A small class-conditioned image flow-matching model, trained from scratch: activation gelu.
Rows from block 9 of a small class-conditioned image flow-matching model, named by matrix and row number. Rows with one number belong to one channel. Each number is 128 + 32 x the weight over its row's rms, rounded and kept within 0 to 255. All counts start at 0.
After each channel's rows are labels from the 100 images, of 14976 (inputs lightly noised), where the channel reaches its highest value: "colour at peak" is the nearest of a few named colours to the mean colour under the peak. Only what is clearly more common there than usual is listed. The data: scattered letters and digits in many colours.
# convs0: first 3x3 conv (model.mid.2.convs.0.weight, 192x192x3x3, each kernel summed), inputs 0-191
# convs1: second 3x3 conv (model.mid.2.convs.1.weight, 192x192x3x3, transposed, each kernel summed), outputs 0-191

convs0.115 [110 131  88 120 146  80 131 102 146  98 131 124 136 162  73 133 111 101 131 149 137 101  89 181  96  89 102 163 119  98 148 139 122  98 149  97 126 116 111 105 141  93 144 138 145 146 117 148 141 128 122 131 144  70 128 142 158 176 118 152 173 141 127  53 188 128 139 153 124 133 158 113 101 111  92 111 126 151 137 102 125 139  71 102 119 108 173 104 148  81  99  99  79 177 114 140 108 112 146 194 152 124 129 155 109 145 111  92 158 119 161 180 163 153 134 143 102  73  67 118 209 171 141 127 178  89 139  84 121  83 123  28 111 122 159  95  36  97 115 161  98 129 103 105 110 163 126 108  75 145 103 173 185 119 105 133  77 147 151 156 118 119 103 162  84 112 139 134 153 128 106  69 109 178  62  76 106 150 160 188 124  39  93 186  88  72  98 143 110 144 151 145]
convs1.115 [ 93 133  74 176 112 162  84  88 170 103 148 108  85  91 175 125 149 176 108 210 163 104 113 128 161  97 109 146 162 140 131 125 136 104 130 177 110 144  83 144 129 135  97  92 116 117 126 118 154 134  80 136 122 184 108 105 155 122 131  74 182 179 160 170  73 119 122 158  85 126 144  88 118 132  62 163 112  78  97 189 138 111 122 175 151  96 101 184 134 127 195 128 148  62 140 144 127 178 100  89 135 131  99 146  93  97  89 106 149 173 117 107  88 109 192 124 119  79 155 138 122 124  91  52 140 132 117 153 163 125  91 157 103  75 118 101 104 163 111 160  74 145 102 120  76  84  97 113 127 111  97 153 118 170 125  64  86  93 115 167 180 131  94 105 124 104 153 151 159 107 123 107 126 121 159 141 106 114 110  79 100 158 153  93 152 167  36 103 137  75 120 124]
colour at peak: brown

convs0.163 [229 152  78  73 116 115 132 143 124 162 148 119  83 147 141 146 100 113 130 159 151 138  96 116 132 135 171 172 108 171  89 133 190  99 162 161 170 109  62 135 168 150 128 106 107 122 129 125 143 167 117 148 154 151 149  44 133 135 118 158 100 111  95 110 119  83 151 113 161 186  69 169 166 138 129 157 154 170 207 119 102  67 155 109 140  98 114 149 113 113 157  98 187  83 107 114 121 202 119 134 144 157 105 117  89 158 107 192 105 114 135 108  79 119 148 132 147 155 164 101 137 133 124 150 136 143 103 106 145  72 111 192 169 192 121 110 126  85 122 151 153 117 130 125 138  79 126 164 123 142 169 134 151 115 108 187 125  57 112  81 119  75 133 144 103 169 138 196 169 145 132 157 114 128  72 116 174 147  67 135 130 149 160 114 100  91 213 154 147 146 128 127]
convs1.163 [133 107  65 149 167 121 170 141 159 158  84  92 147 136 137 140 118  86 154  91 150 149 102 125 135 151  73 122 118  75 138 183 144 156 149 107  77 107 115  62  75 108  73 187 120  92 159 133  99 113 125  79 161  89 153 132 155 141  59 143 129  95 109 200 135 164 150 127 150 142  47 108  80 154 150 106  74 155 128 118 123 117 116 121 119 130 176  44 174 108 110 140 150 171 130 137 171 137 166 115 156  87 181 105 148  56 101 125 132 104 130 156 143 107  91  97 134 166 145 131 134 118 135 117 108 128 146 100 101 138 125 106 121 195 158 127 106  66 103 111 130 108  73 142 137 182 117 177  79 153 187 232 120 124 153  99 160 141 154 125 142 167 127  80 152 173  76 114 145 113  86  86  96 102 147 121 104 174 169 103 101 136 134  83 129  98  78 127 140 137 161 112]
colour at peak: pink

convs0.137 [142 167 149  84 154 109 140 140 114  93 129 135 129 119 127  15  85 183 112 116 143 123 143 141 130 133 138 101 114 114 119 102 155 154 135 111 147 105 126  58  56  50  69  99 134 112 131 123 157 159  91 124 161 101 114  94 170 152 150 117 101 110 176 132 194 151 136  67  98 149 139 153  61 147 157  83 119 136 127 120 158 124  93 144 132 123  95 125  84 124 171  76  80  91  53 152 166 218  96 144 148 127 105 126  89 135 110 125 164 178 112 124 164 119 117 196 132 102 142 103 167 108 138 134 117 166 153  97 105 126 178 126 153  93 150 107 124 120 104 127 119 166  97 133 116 108 123 208 107 122  62  91 139 136 170  91 154 134 158 143 180 167 141 187 148 215 161 142  95  97  80 169 102 105 109 122 125 143  75 161 103  65 134 128 130 151 156 127 132 165 138 151]
convs1.137 [ 86 172 218  89 136 104 149 183 101 105 120 154 131 127 132 129  94  95 134 138 148 116 133 154 156 146 160 153  74 186 134  87 110 101 143 118 125 147 187 164 205 142 103 156 178 125 123 132 123  96 190 189 137 119 144 123  86 133 209 139 171 140 118  72 134 123 132 177 145  97 143 127 203 115 116  85 172 103 151 169 146  97 162  97  70  83 120 107 107 165 121 140  84 115 118 132 128 151  99 118  67 142 110 124  60 220 159 112 121  59 131 140 101 167 139 115 160 180  76  83 130 154 129 185 166 142 174 142 128  92 183 120 151 105 116 131 117 181 154 135 149 127 195 138 134 138 147 120 147 149 177 116 110 111 173 152 130 107 127 172  78 128 140 155 122 159 124 133 151 178 159 134 166 153 166  79 183 119 112 137 154 134 153  97 107 115 176 135 127 165 112 162]
colour at peak: brown

convs0.75 [100  95 226 118 121 149 118 160 104 117 179  87 146 107  58 150 128 149 177 155 145  73 142 126 132  84 190 125 125 104 137 136 111  88  36 108 106  99 248 157  79 117 134 149 124 148  93 113 127 106 147  79 117  92 162 179 137 124 170 129 147 132 141 124  77 107 187 116 122 131 146 117  88 106 111 122 140  85 129 112 175 103 106 123 138 134 107  92 130 138 133 116 143  51 152 125 117 105  70 118 137  84 148 141 163 109 116 104 153 121 121  93 110  95 152 205 147 117  88 113 103 133 130  89 141 125 109 104 118 126  94  91  41 124 120 133 138 149 139 129  75 169 197 121 142 144 155 102 103 135  86 118 145 140 127 155 109 129 104  98 121 125 125 142 150 101 162 138  94  59 107  87  72  54  85  84 145 151 121 149  87  92 118 158 123 172 126 116 103 163 130  43]
convs1.75 [ 97 169 136 164  58 163  83 143 136  96  52 133 134 148 108 210 154 211 145 128 116 205 116 158  93 129  89 140 124 111 136 100  89 127 153  77 147 166  93 150 119 154 104 137 177 155 124  99  77 163 124 162 121 186 124 161 129 148 135 142 119 164  91 105 121 118  67 134  88  98  97 107 139 144 150 127 144 112 138 112 116  77 196 172 104 160 121 101 139 162 115 127  75  86 163 123 173 130 163 125 120 197 158 115 140 173 178 146 104 126 143 100 132 110 139 164 186 110 177 111 123 134 197 157 152  76 140 171 172  95 157 143 122 143 117 149 123  80 133 139 120 138 141  44  76 183 131 105 167 148  91  64 125 134 132 163 101 111 139 100 179 160 157 138 147 138 158 103 123 158 155 150 135 108  83  93 196  87 140 172 160 109 103 150 143  93 122 176 136  92 139 116]
colour at peak: brown

convs0.55 [ 88 138  74 149 150 144 129 128 134  69 110 180 150 144 129 124 145 155 124 106 153 130 137 112  88 120  80 129 151 113  47 120  73  96 138 217 146 108 130 103 150  84 140 104  82 124 147 110 110 110 161 108 151 206 166  92 154  79 122  61  96 175 122  96 149 175 142 160 128 137 121  80  79 131  60  83  92  91 126  65  66 130 125 157 136 156 111 104 106 160 139 160 149 202  78 162 141 121 130 133 135 141  94 150 128 190  71 121 171  95 128 148 133  97 111 117 121 190 136 139 181 101 156 177 113 120 109 164 146 102  76 187 158 142 226 109 208 162 179 144 162 145 121 152 128  73 133 142 168 151 134 122 142 131 118 116 138  75 106 132 184 110 136 167 118 102 129  90 159 195 109 112 124 156 147 152 124 126 127 108 118  90 126 133 127 147 101 119  97 128 124 117]
convs1.55 [161 147 214 104  94  91 157 187  81 129 123 146 113 138  95 122 168 133 163  90 120 106 160 161 149  80 122 117 123 187 187  85 108  90  99 128 154 142 173 163 193 114 127 149 124 131 133 128 121 146 158 222 160  91  85 127  63 145 204 137 169 147 153  86 132  98 125 148 119 135 179 145 187 113 130 125 215 141  94 126 148 140 159  84  99  90 119 138  81 142  78 101  81 131 137 121 132 108 138 166  79 123  90 108 121 188 140 132  95 100 110 120 132 163 125  87 119  55 110  83 121 153 146 175 146 157 190 124 129 120 186 130 161 158  95 130 129 159 118 117 120 149 177  92 146 148 137 129 111  90 106  53 117  78 154 174 144 130 105 157 121 135 124 137 105 153 114 146 133 177 157 159 161 133 109 115 174 107  69 158 150 106 136 142 118 143 219 150 113 141 122 170]
colour at peak: pink

convs0.53 [ 80 152 115 161 148  81 104 150 128  97 141 137 117 157 158  72 111  10 108 123 129 185 141 117 171 100 101  77  85  99 164 157  97 119 150 132 138 100 138 116 103 137 148 130 127 158 155 181 124 155 149 162 131 166 144  98 171 160  83 150 117  78 133  46 172 187 130 142 150  85 152 137  67 109 161  67  86 156 120 118 138 152 125 126 133 101 144 118 112 119 148 139 139 129 145 162 160  78 190  85 185  93 139 122 134 154 123 103 143  78  64 182 126  97  94 111 154 132 171 108 122 219 148  81 164 134 124 151 143 110 110 100 140 105 163 147  31  95 109 104 116 111  81 152 150 133 114  66  69 130 117 101 129  82 144 112 142 136 114 111 119 131 127 109 118  55  78 114 129 132  61 119 132 133  87 114 163 121  86 145 161 149 143 133  91 138 190 130 167 134 117 113]
convs1.53 [131 145  89 160 149 145 145 154 114  97 134 141 141 119 140  92 125 119 137 202 210  71  94  66 174 168 129 218 116 139 179 121  57  89 138 178 102 140 114 111  84  92 149 109 153 105 123 133 183 128 134 157 145  95 142 165 154 140  67 124 159 151 158 192 178  41 134  79 112 214 109 114 168 135 136 139 129 139 136 165 138  51 116 125 158 116 153 104 152 100 131 101 147 160 140 119 150 108 138 101 147 160 142 183 167 164  88 102 153 130 151  86 145 127 160  54 118  83 170 107 172  89 122  95 156 164 130  93 148 181  96 162 124 172 134 164 170 110 134 141 146 121 145 141 106 116 137 102 116 138 132 132 153 185 153 110 135 158 146 147 140  81 122 129 133 141  74 114 151 135 117 116  70  86 139 151 146 148 174 150  80  63 125 118  61 131 140 141 122 106 125 183]
colour at peak: grey

convs0.136 [178 175 132 136 148 106 129 113 102 104 141 113 165 116 189   0 104 124 131 145 174 152  97 164 130 125 113 153 100  99 140 116  98 110  88 139 190 149 128 110  90 114  72 137  92 148 175 153 134 151 132 114 122 123 138 163 164 144 192 142 112 116 148  58 147 150 170 117 103 116 104 152  69 114 168  39 111 128 178 151 141 131  98  64 124 109 120 121 108 111  90  89 159  71 124 117 105  94 152  96 105  97 128 110  59  97 109 190 129 140  98 172 178  87 119 119 108  67 130 130 143 175 104 115 138 177 118 127 112  77 186 115 165 125 162 164  85 129 101 119 127 151 102 149  88  87 124 119 109 133  66  99 134  90 157 118  99 101 137 121 100  96 152 127 123 165 154  99 136 149 136 111 149 149 119  88 143 124 108 147 120  39 167 135  86 139 207 164 156 103 140  71]
convs1.136 [162 102 132 112 164 138 152 105 127  71 127 165 156 121 183 144 108  76 127 208 198  70  80 100 136 150 149 198 128 119 148 145 108 133 163 205 140 160 139  92  91 133  93 109 161 165  78 141 173 172 101 143 125  73 136 144 189 162  81 128 150 144 128 166 160  89 112  63 135 159 111  72 172 152 141 137 112 116 107 126 145  94 160 151 156 116 136 136 114  68 165  62 180 153 158 138 106 164 130  70 137 153 117 159 122 120  64 107 136 134 150  85 163 146 186  73  99  83 157 139 148  88 167  99 141 148 142 135 104 187  56 146 100  97 117 134 167 115 136 120 102 101 161 131  93  89 101 100 127 104 102 120 135 158  80 102 144 139 158 169 163 114  81 118 130 121  55 110 148 119 106 112  89 116 148 187 127 106 137 109 107  83 109 139  82 137 144  86 133  80 143 156]
colour at peak: grey

convs0.54 [104 150  84 120 178 118 145 127  68  68 121  98 134 146 114 157 163 106 158 102 167  98 120  81  91 105 150 120 174 118 108  90  25 123 159 145 137 119 147 134 118 135 109 145 154 109 144 120 134 143 155 150 128 129 187 111  96  69 102 101 168 118 136  23 151 127  91 114 145 112 148  75  61 117 176  87 115 124 128 137 110  51  89 109 138 160 178 103 164 100 117 127 118 133  98 148 168 125  98 117  70 121 148  66 178 153  93  82 112 148  74 135 101  95  92 114 149 143  65 154 128 117 163 172 124 149 114 150 146 153  89 155  86 103 131 164 173 153 167 175 184 122 139  89 130  91 125 186 144 220  66 123 131  94 101 105 113 104 159 130 151 154 174 119 132 125 154 149 102 122 124 122 110 106  87 173 165 113 147  91 139  55 117 142 136 135 108 127 154 133 130  60]
convs1.54 [ 93 148 159 115 101 133 113 144 131 107 200 127 120 114  89 116 123 147 100 144 128 126 182 117 107 121 117  33 149 130  93  88 170 107 127 113 111  94 162 194 171 115 157 130  97 145 114 110  76  88 116 181 128 109  89 126  97  76 170 121 102  88 155  50  83 155 128 158  70 128 163 181  93  93  77  86 173 112 161 163 104 135 108 114 124 115  91 175 126 158 142 151  52  43  94 134 104 139 103 119  85 133 106 158  95 146 141 143 156 124  98 146  75 137 114 113 138 169  81  47 123 146  64 179  87  95 141 159 161  62 178 102 176 107  91 169 135 139 140 147 109 141 154 111 183 104 133 130 181  74 116  84 143 154 125 174  91 104 128  81  91 110 145 144 104 142 156 103 108 156 164 121 139 146 103 108 117 129 159 162 121 148 167 142 140 176 116 124  95 125  94 105]
colour at peak: pink